Weights of a small self-supervised image encoder: 5.05M parameters, batches of 256.
Rows from block 3 of a small self-supervised image encoder, named by matrix and row number. Rows with one number belong to one channel. Each number is 500 + 40 x the weight over its row's rms, rounded and kept within 0 to 999. All counts start at 0. Numbers have three digits each.
After each channel's rows are labels from the 100 images, of 14848, where the channel reaches its highest value: "colour at peak" is the nearest of a few named colours to the mean colour under the peak; "responds to" is what is common among them. Only what is clearly more common there than usual is listed. The data: simulated stained blood smears. In brackets: how many of the 100.
# c3: 3x3 conv (model.blocks.3.c3.weight, 160x160x3x3, each kernel summed), inputs 80-159
# c1: pointwise conv (model.blocks.3.c1.weight, 160x160x1x1), inputs 80-159

c3.50:489535445528501479552507418508593501458439422475491501508463439465503500541476543501441431527440489431533491433527562489522508491470534470518515533531454478464540515529462463469462548483468463507491468531524523495437475458503492459445463524
c1.50:567510513534487484468551499455488515522387470454466511469446510492464527576509500467521457544530458463505532461509515532531518521523522500447532508578468572487499527524377478524471509514521507440502479474480458453494552475523444578519520455
colour at peak: grey (32)
responds to: small spheres (93)

c3.63:496532512452486464495436497472425531526508468571587449520491459498541572574515504490555483516469522587485543465464476472472509514527505568506464499496493496502566479470406532531483528447447488490477527431453483452473534521536546487496450514
c1.63:517519500499512471546510513428573477484517461569517495521515512537488591552476509494479475481548516554478533444467466463504511516547503535484531498526497473519500586575486508479476589465456496469505471441493484516472502538595495515512442570
colour at peak: pink (81)
responds to: band-shaped nucleus (45); lobed nucleus (35)

c3.132:503468481490468412459586472480470471517508539515468468454548477484493550504527539488440536465405468472516526534381515475477464457509549522501502575518525539348448439528460487512432499456505487480469495482480515531516446497458496511485430490
c1.132:545541457442474539486546455496521509547516465492452627447536493483560436531476503464575513516478475485445476467476510446506502516529439514530453467457564524314493558418477491514555483504494474515458510436535497455484575607504471510520490484
colour at peak: white (80)
responds to: platelets (89); crescents (32)

c3.14:514505456438497493525577497487532524494479538508460504507505455466503433521552511435549463489462481510454478495411551444347492555512498541539443516433536489489508438535530464507498511534448449462499486518473504480585468437531530390489524506
c1.14:526484511398407432524426555520442576524518509494475476469475512542496511451495516553543475444504496499461503521467534486467441502492481495425516481537517458524514505544509494466518449525379516465440457398499453501506434502468511488512495434
colour at peak: purple (48); grey (46)
responds to: lobed nucleus (76)

c3.26:557500492473535543462521560519481480487471544516434505510547516467482453500538477465473372559509479472487499467494429512495518470492556460546484488491482534562489451464509431380535509527504481507410536567469572501540507385519513488484513479
c1.26:562595498403541506500496489497461500482503511556475548510530527553557456410493478519545585464539501537511426525476482531528513510511459515566498530506519555474482466463549477470452488526508524494451457498515490494545483505571495494522528463
colour at peak: purple (33); grey (32)
responds to: band-shaped nucleus (49)

c3.48:524444489494467466452492473525565431484540507478547466472544468444489466556508517483503474524500480474484462444527453476501485459565499436506485466495544503502501534538569473514527533467488498488561442540515483421446433552522534522479524508
c1.48:569489462516512448571538453524466482445491547487497513513460463522500520564506465565508456483430536507533489462512484501513500566475483518537487566524482490522493544535493530487557497523493488459525492535449393523515398530505499441549486566
colour at peak: grey (36)
responds to: platelets (100); spiky cells (43)

c3.120:487526509540511533530449513443408485534540505487483477424520443484489411499467439488498472496495533488469436494453422463442484481452485396475430483507483429486552507473464520455517479477531574527553523444527477456461432511471485523482488481
c1.120:479538518514538561500469485479556504499524464502454551474506579426504490514436483534515507500569484475465468480555503494317488513497491438495508481534492431483472530533480512486500524466540488489463489488522562532480546452506493522531503500
colour at peak: purple (46); grey (29)
responds to: lobed nucleus (66)

c3.27:517468509545529490509465446561527515457499463507508492537500499453546544541464509528487422479462488577496467490569523513529518446496532497548466549596534546522498565481522473439474447503512573516533458520505549513477510502440472523453506519
c1.27:530528463465454478484484520480441498511503502531431505447470487504502501464509518531493501499533441540501496469547525504532475512428448469484498536527503529513494569483504454514501477496472463557487476559462461503468490524470488493538538511
colour at peak: purple (87)
responds to: band-shaped nucleus (88)

c3.59:481460483532443524498461453530479526494604416478540494449539499533524555482494480470457452408521534463458531523519490518469497454468433565449471528393491483549499537517574447491506471446559490494570478485456490559522520471437477472496447470
c1.59:491486481489447561438481519520522552562563485542501537501554478443481550534512468460461402447437505439528551521533512486551501527567606509511540459379539463476492480485509446462471437477477509495421550491525509557459417432531502483507456485
colour at peak: pink (85)
responds to: spiky cells (43)

c3.119:494559484480479499479484543485447454470514485521509487554525511501475461531487495550505431440480541534453461534487486473498560506468555463604436507435464504517455449456542506440466455510464437493478486498533525548528554523441407490479559541
c1.119:490558455501523477463491528490528493486457510454537543482542564513495487480480501451558459534532550556472521515580463256538494498559473464527528570498454462493382428505500417499529492498505470469541509500504505505504547511436467532478530463
colour at peak: purple (68)
responds to: two lobes with orange grains (85)

c3.93:509476471444401506449495449626424498458440472495496486523511566452548531536446503503491462587552474522548491467468464506600547542454477511479518496485504531491515456487491442498473612500530506478470465479443535474587533507551503432485521536
c1.93:527470420520488502541549473531505504491379571498451515518484559466498532510543499510460423543495463475510521447521525526537477460496506504491464494512466575532550409469544484459521534493557545494523485570408472464490519518473515462469421507
colour at peak: grey (32)
responds to: spiky cells (83)

c3.101:508510544469608537482516439380525527541533476500554568448461499468499536494498497556515625507513538530505516405482455487512519497483531532499552547471486427522514554473534467529426508479467515521507461451418503488475505586459517541445527524
c1.101:505588500476582534473478456429415520562432468510528517495439533347473453528458477467552583478549570560465466533445496457466468575482486533547526540493524527453502518554529455533507522484462545489452525517540542476494552567540516534497524520
colour at peak: white (61)
responds to: crowded (78); spiky cells (37)